python train.py --arch="vit" --model="segmentation model" --dataset="cartoon faces" --train_examples=203450 --image_size=64 --crop_scale_min=1 --horizontal_flip=false --translate=0.12 --color_jitter=0.1 --num_classes=10 --output_stride=8 --norm="layernorm" --norm_position="pre" --hidden_act="swiglu" --head_dim=32 --fused_qkv=false --bias="all" --qk_norm=true --parallel_block=false --dropout=0.05 --inner_norm=false --moe="expert_choice" --num_experts=8 --moe_every=1 --expert_mlp_ratio=0.5 --experts_per_token=2 --shared_expert=true --patch_size=[8, 8] --conv_stem=false --layers=10 --width=256 --positions="rope" --register_tokens=4 --label_smoothing=0.1 --residual_init="zero_last" --optimizer="soap" --beta2=0.95 --learning_rate=0.0011 --beta1=0.95 --shampoo_beta=0.95 --eps=1e-08 --precondition_frequency=25 --max_precond_dim=1536 --one_sided=true --adamw_lr_other_params=0.001 --max_grad_norm=1.0 --l1_shrink=0.03 --sam_rho=0.1 --max_steps=3700 --batch_size=64 --epochs=1.2 --lr_schedule="cosine" --final_lr_fraction=0 --warmup_steps=740 --weight_decay=0.1 --adamw_weight_decay_other_params=0.01
Rows from block 3 of a small segmentation model, named by matrix and row number. Rows with one number within an expert belong to one neuron, the router's apart. Each number is 500 + 25 x the weight over its row's rms, rounded and kept within 0 to 999. All counts start at 0. Numbers have three digits each.
Before each expert's rows are labels from the 100 images, of 14976, where the router gives the expert most weight on average: "peak on" is the class under the peak. Only what is clearly more common there than usual is listed. The data: cartoon faces.
# router: router (model.blocks.3.mlp.router.weight, 8x256, trained with AdamW), inputs 0-85
# gate: expert gate (model.blocks.3.mlp.gate, 8x128x256), inputs 0-85
# up: expert up (model.blocks.3.mlp.up, 8x128x256), inputs 0-85
# down: expert down (model.blocks.3.mlp.down, 8x256x128, transposed), outputs 0-85

# expert 4
peak on: skin
router.4:490479517508460510529506501500493494502501495496515542494476495459471537518490508522489518493484457490533529520531487537466520489516466514518478504519498491496522479527513488477499454546517523496485502476489507489503484454483509490474520467559491503455510562
gate.11:562491500504500525500509501499495482509499483491498497506497500497500499495509497501527500498461501500500500501500490517500595498521505506500528503492506498498487500500497498507497507510500442494507495501506483513500511551455433495488500499492499491495448500
up.11:500518501544469498497501396490490491499499500511504502480472498576529511496519501525501507495487499494500501497499411500488500483500500507502497499534476567498523445502510502500498500495508411500501501500500523499535497540482495503484500500504425500492499500
down.11:524507511522401500500486499500431499448505485518498496499557495503499479499503498506509504499499501502510544483500499486492496502471506495500504499499496491508500502497505499496500498484484515589500502502501512492499391505496497521516471502500502505436495540
gate.12:492500499496538500534558516500506517500499500361513501514510547514468497498495501491500500492501488498496500505387502499501500500472500500498499500543501500508500546499591499499570528498499503513501499500497501530441516494501507535514497499569512473545533500
up.12:471486504499474498491479500498486525494499499508513492461508500472500500535501503494496504500501504501500499526496430563500438503502496500514500494521501501499502487500498502536500501500494508524510503498351494505500500478552513427501499500499518491500500497
down.12:504500502507502486497505498502476498504506500498439493415590477483493491501500501503507498497497502471500497501503497502500500495502498487500500510503498504500496500506500500491480508498498490481523497506600497495492433504500500553513496500484495503499498512
gate.13:500506501499552541488499441459578494550504506496505508499501518477503492499491494489499500493500503494469500502498498467500499498457500497509484507481500498491517498502498500499534501503577514500499419443500501466485499522455511598502475500417499504495500504
up.13:500495498498493500516517566528482500498473439500529491563500482492499505521544505497542448500500499526498507489519456519499509499576501504500501475503500504431495499509498495504484502495496448500501498484501501500500532491500498466458529500502434501501500500
down.13:534496500514505502500500498498500487504483498494505490498500509500466518525503500559507464506497502480498503500520498500542500497500501500501504500502479500501500500500501496500500562502496526499510498500549583514501479583454499499595520506522508511450500502
gate.14:499535505498504522499454499503526429493503501499498498513494500467509500500573503500433505521501525495500502495504484483500507500500425478478586501489509498494504502479500477497497500503496497493501501496417483504496502485490496501500547500497485500520500499
up.14:500502500501503485505611500500485515507499449500501500490546501507500499499371498499503501488488441501509500552500533500500490497497522504514439500543495497500493506518499500501496501504559574509510494500520509503499502517525531497501501482499528500504505500
down.14:500500513500548500513501500353500534501496493502501532500506500504487510500499519493500508527503499499463505499499501500461504500499472496500500499506465556494505587503476499524500570484572481460500525501471486500499451487502496451607515500513465499523499518
gate.15:508479535387500546464513501509473537500568500503481509512500500488501500503512481500501513464500498493496502500498499521501503497491504508500504500498509455497500499498500500487495500564493494506541484512491500490501504523500456512499501500499499502500500508
up.15:503505489505489403511490513510497478500490526511518496470500500501500504493503485502465499557500503453508500502500505467497494502508419495487498500499487640500471500501496499500507512477502523502463528475515523577500500498518526493544500547502530496497426499
down.15:505499486473449503498493500509516506500500505499471510506505499498500508456488500507498502495462504497458497499515496499575508508499501556522452456485501500486532500584496507496499500501500497498500497485500466606562500499499498495555571489500492506492499517

# expert 3
peak on: backdrop
router.3:491556502533476462457504469494497497470471488458504495490494522467537524478492479498505512525494508467508479482463513502512557473474511484520476493537483511448502528497484533525495498519503495498508532500502514510507518473524462456493495507482496495508458469
gate.0:436509489513510499499470500506504499431487495439494478500553530499500503520599500500478499500544458500509503499502510509497500511499500473508500499503503488474523501501453523502540501503500497499502528506501500500519515463500502424499500572505506529478491497
up.0:509496470489497498500532500493486491535510531549512517499426484485500459478466497520561500502463535500498489501498484480505500481501500522499508519479500510509487499500508481499482498497501502507492500496499504514497482530500497538501424383486497498528515503
down.0:489492500526500460507497501504494446493501498494561498500503514471507485524508452511471497498503504531530565493505504564499499495513456477561498484618495499506501500494501506519501502543482487502500536499500498494484506498493511487502498519508499522491490472
gate.1:536487500507502489500507500505495501501483489500558589577503503477500500520488482499492507495505500494508500415581503498503523460483510500501495498493525496500501507502507523500500540511500500488514479501515499502493500500490500498417497523501537506450497497
up.1:492500500500500505500500492500493500498517529500453500494501500554500492499500536496499486496499491513500494504500492500500448503516500452490501499501456503500503492490563471502504499477500443496490500501446501499491503498520540500567526499479500502500504502
down.1:506505487500476501500411502500501516499498500545501500477499526520492494497414505445500471507521500557502494532461500506503502500499498502490473500499494523501500501487530500503500412500533498461426500474484533492432499499499500501494535500498536491597502503
gate.2:496497508500611503501500500501500498512500500500512498503499500510495500509500486498501501498497500509570588498500500501581418558497501492529500484379494502502500500495494500507477498500503502500499494511499489503586500500500471502500500501501491498497501502
up.2:471499500497509502473508505503499499506499521492511595500500495501497604443424498497502499498498500502497501495501500500509499508500484489499506502491489502507499499497477590499502500499504500498472493535497498505498501467509500500501500500500507350504497537
down.2:499500496344533503502455533471510499495497495494498499502501501502500501499497496499501505476525499504457506507538624500503494486503500500497492464500497500505500454500497499463500507500508504499497500486496500500542499498454545497501500517500455569500501535
gate.3:514500500498392469495500502527502481507497500506512500500496497470509499503580494558501501548500506495494379499499488501501495503506497482500505496462500503503449494492498487498508504482500500534484513500517519503512500499507490496500494535498502497500492483
up.3:500500500502518538499500500474520505501556546499494484538499516505498508495468516500527497501502490499500596503521496500500504499491520505500496497515500490501592504498539514502499495620508485413507440501496491499501478501496526507487571500504485499499532530
down.3:498500486478460478494523565500434516506493499501425551500505497500500500496501496501491460536502562454501485466507518487502501501500490489500495504491511504487456424500490498501463500497499499477499498502501483500522511498473493500498486520500524506501498495
gate.4:527500509504494447498498499510488523495513492508562528500492500500500497501473503500511500500511483494497500377381517503500505501500498501500506498502479533500483497535483499502500505488504516511505499482492513452500486508541453502501496497519499503527509500
up.4:491500467500512529512535501500508422519495499471458500501533500486500500489504463506500521502500525502508481511516462498500500500500501500518473522499539486499500510497483500505499500550500388456495500500519458504500500492488499500496539500437486497483511498
down.4:499507502510500480500500493578495550500522496501501499494499494501500500536500499500508496500500475505477501370488698460502413499500471500501507497500457499446500497492500507510499502485500500505506497499468504500500437498496479499501496495501499495505496500

# expert 7
peak on: hair
router.7:486469560516470488526498473468491482477509483448535481521557534520482553476483521512504538543506461510515523496489487529508514529475490502560470468542528513489517483508529461491538513474542499481513482485440478469531482535498502520482488518515534507478509482
gate.11:505500531500500497498515498496497499503500532500514510498497502500498500575497501503500509496500511490504499500501503525497495500502488507501500479503499499468441500508501507504476506456500500495499515501465487501500466491496502499458500497502504468515500484
up.11:500506423500475495497527497506523502503481505500503497499459493489505415500489495499501483521517508497499501498500502471505514492499493515490515533448485519498474517535496508495500483507462494513535499502522500500578500502492500504513507499486496494454507500
down.11:499459500500501495498495499496519514497502507532492500500500498448488505534535503511495402507478493498501500500483501497501492509547496497499516502498502598496502500499534514500456463498500496510499516497500500513504497492467500502500534503594502500496490504
gate.12:495506477503500507430498550502499501500538600493498498496479496497526492506490500436497498504473585520533499507507504499481498457503498500496463502493491498497500525510595504496449487508496487517475500496503505561499504487493502500493520507490512492505408500
up.12:503500500499500502576529514500499500505498390498525499516507507500491505498480503500507458604514451490491500497498499515501500501484501503500495498503451502514508499509486499506524500497511500500500476482483496498531483505499498482647508483504504409531516506
down.12:506457507391494493500547422503490465518501535500462500503501498457505503451453424501495500469495445440500479498493565504491464550500495493501501498500497499501492498463551514519502462498499569500500448542500500514499495512499496496503503497494502500500498498
gate.13:439500502500387498501561500500537518497499500502503498484519499534498474501500500497499577511408498506640501500504500510491502500498497503499507508500455549505505500501513504499493496500504477501500473498517500497500499500503535548505502501503492499496499498
up.13:464514464484493580500505465503508502500521498496494501500507499496499499512502500499500529500473501504535496490536500508466499499516507501499500500531490498500524497500505434401455500517515485503478488499501435501490485489500542501469514498488493500493486500
down.13:500497524505492501497489494487502500474500537519508515500498500413442485500502499500575503531496506498502522493452604499498503495499498505505501498502503500497500509505440497525497500377453482503500491498461504464483471498501476506502501488547486500525502493
gate.14:545502504498452499616499498494501489500500500522497544506501467502542501498514499526500567500506500504500500489503490417476502520502504500514512499500498497487412492501522504598503501500508505501498500573501500477501497535499505526483478503508541522432507492
up.14:513500533500500488476501497493468501507516499486497499500500501501509505502498493532499504537498505488500504522512500494498501496534479495503499500499456502500500500512470488509503498505501500498499504500502500501611493507487503508494440500502497501492502497
down.14:496499510499498499503493500501492639493504500501503500494496500488507500500501499501500413484497508502500464508496523503472501498466504495500501499446516504500501491504503500500502499503496499512505514499526500418501490515500478499500583490501499500534500511
gate.15:497541500501470506507500496495515472508470500474504493455530502502505464549499539394504500500513498457500503549508500373502499504484493504500548485500549526515470524504447500502500511498500488487503449520498567497508502504518520486498500502487499498495529501
up.15:504500503494598501499469504500532525500502500513461501584500498511500510456495470499446501498455501500499500500515489526497500500544586497500440490500507486484520501496505500504503504503527521519472500424501491514483500498528490501616502487510497497502487540
down.15:482499511464500493505485521500500510501416489442537500482497484518497499500492494498500504526502500500463499514493509501614513504486486520459539467508462503493552522500405494443559559486471498500503495500517510499495546491500502499497500495500507516518506502

# expert 5
peak on: backdrop
router.5:503535531532492454506544519486502499513477487508503477553549530476462527487471477518479493470513470481487519517476490504535505489525448508488509491499510480519489476503450497521485504511490491465486469534478475509520498505487487499487495538489485472524512528
gate.0:480501498501497530463397638519501507503499494500483500504461482500500413495495503501465498525501504492504500495486500496549502500500516497501499517498500491500500498503518501500504498493501500502496501502504415499501499500515527499503500500504500498495501498
up.0:502501490502499503494500490484503500559499500459499500478502501590501490482512496500497500499501503497501502502490506508499499501496500586505500506499503476499501498502499511502489498502500500499500503500495475499501500507501465500466505501498416499507494431
down.0:484518500551500501500502500487509500517499498494500496504502513581499507501499498533500493471497464500502492434500459500499500478503500501551499500487502500521471515509500506556500494499510502497500492501528500505508500578500499490505506493500500496501500500
gate.1:500500499493501500500500471504495564500489427499507529499507499500531510500501496500500503490499500481501478489508529500521501500471512491496499496500497499493508511494507496497500507479500490505500502497500501503500501499484499500501428457458499500500462472
up.1:500502528500492554504498554496500492469502503510486485499437502501487482548560504500500500502501499500502537578473550501500491504487495553519514501500490526581500500500500471501347500500500507499496465501498500472502499563507502513417487500499500500511501553
down.1:501496506506502499501477497503479496504514477500500500508493491499505500497501576501498503499491499500483500495496519497432506502500500500560501497500431483502530576498475501488577517396499503559500446501509457547500503500499506500500501499500499505491500499
gate.2:475500497501485464584503500442503500377407545489517507462489511501500517500528501457513493499526500495426515522492489505525501500490485509496495512493502511500481501502500521501547500495439502496499504507486518496514501536501498506500485490511469490499509491
up.2:489501503501495500522502525497516497468422519501540491463485512501500524501508502462509492506506500499409509503492489480552492500487494512481514550464501542534479499497499500500507499498436498498498569503427596505511510509535500499494432498499471496482503499
down.2:534512519500496490503503496456500501502501500501514500492443558505491486470499601502503551505500497502543499494493503498478476535501500502503528483528506500526502490380514464517500501499500499502525510499489499495543495498506542503504501498497499498498503505
gate.3:500328502488507495493491502501498505500512486520500464497505500499508511491506500494499467500451501485500430500500500500558492487501502468500504491515500498490500507500500500480513508494511516506557503494504492537497504498500501499511353489501496501499484500
up.3:499493500495503496503495631501496501499507470499511496500513497500520500500519503401497500499495500499500499498539509496502507493529501449500500500501476494468501507499502498499515622411492502507508518486472500504496504495500496503508576489514503502499493505
down.3:493499499498530501479497501500500501498499500502500501494499524470500517504500527477454499373498499504502500502502501501592495501459502500500473501500502590501507500500501498499498504500502501499489513501499468504498500499500499499503507501500501485500501501
gate.4:500549498505499507512514500501503503501484500480498417491498511502473498493529487500504486492511470510487500563501489501482486510508484499488500499500499500522500498488496492500498486510566489500504499503555446496516495504501485460501520549502553479507509521
up.4:500539459542506511570503500501508502499489502499478477445516527502442500492500500470526494466520490510417499517513498522493491509511474498486496500507496500537498499489493492500499491512583491479504448519515472495512500540502483465521508508501508470500507513
down.4:415468499487523497500501533600499506510570500509512490518496515500502506554497516603506387492499504492514491495476379501501502482515491502499491482500495495494500501500503567499497495519499492500507502501500498499492482503502505498505502500500500501519502509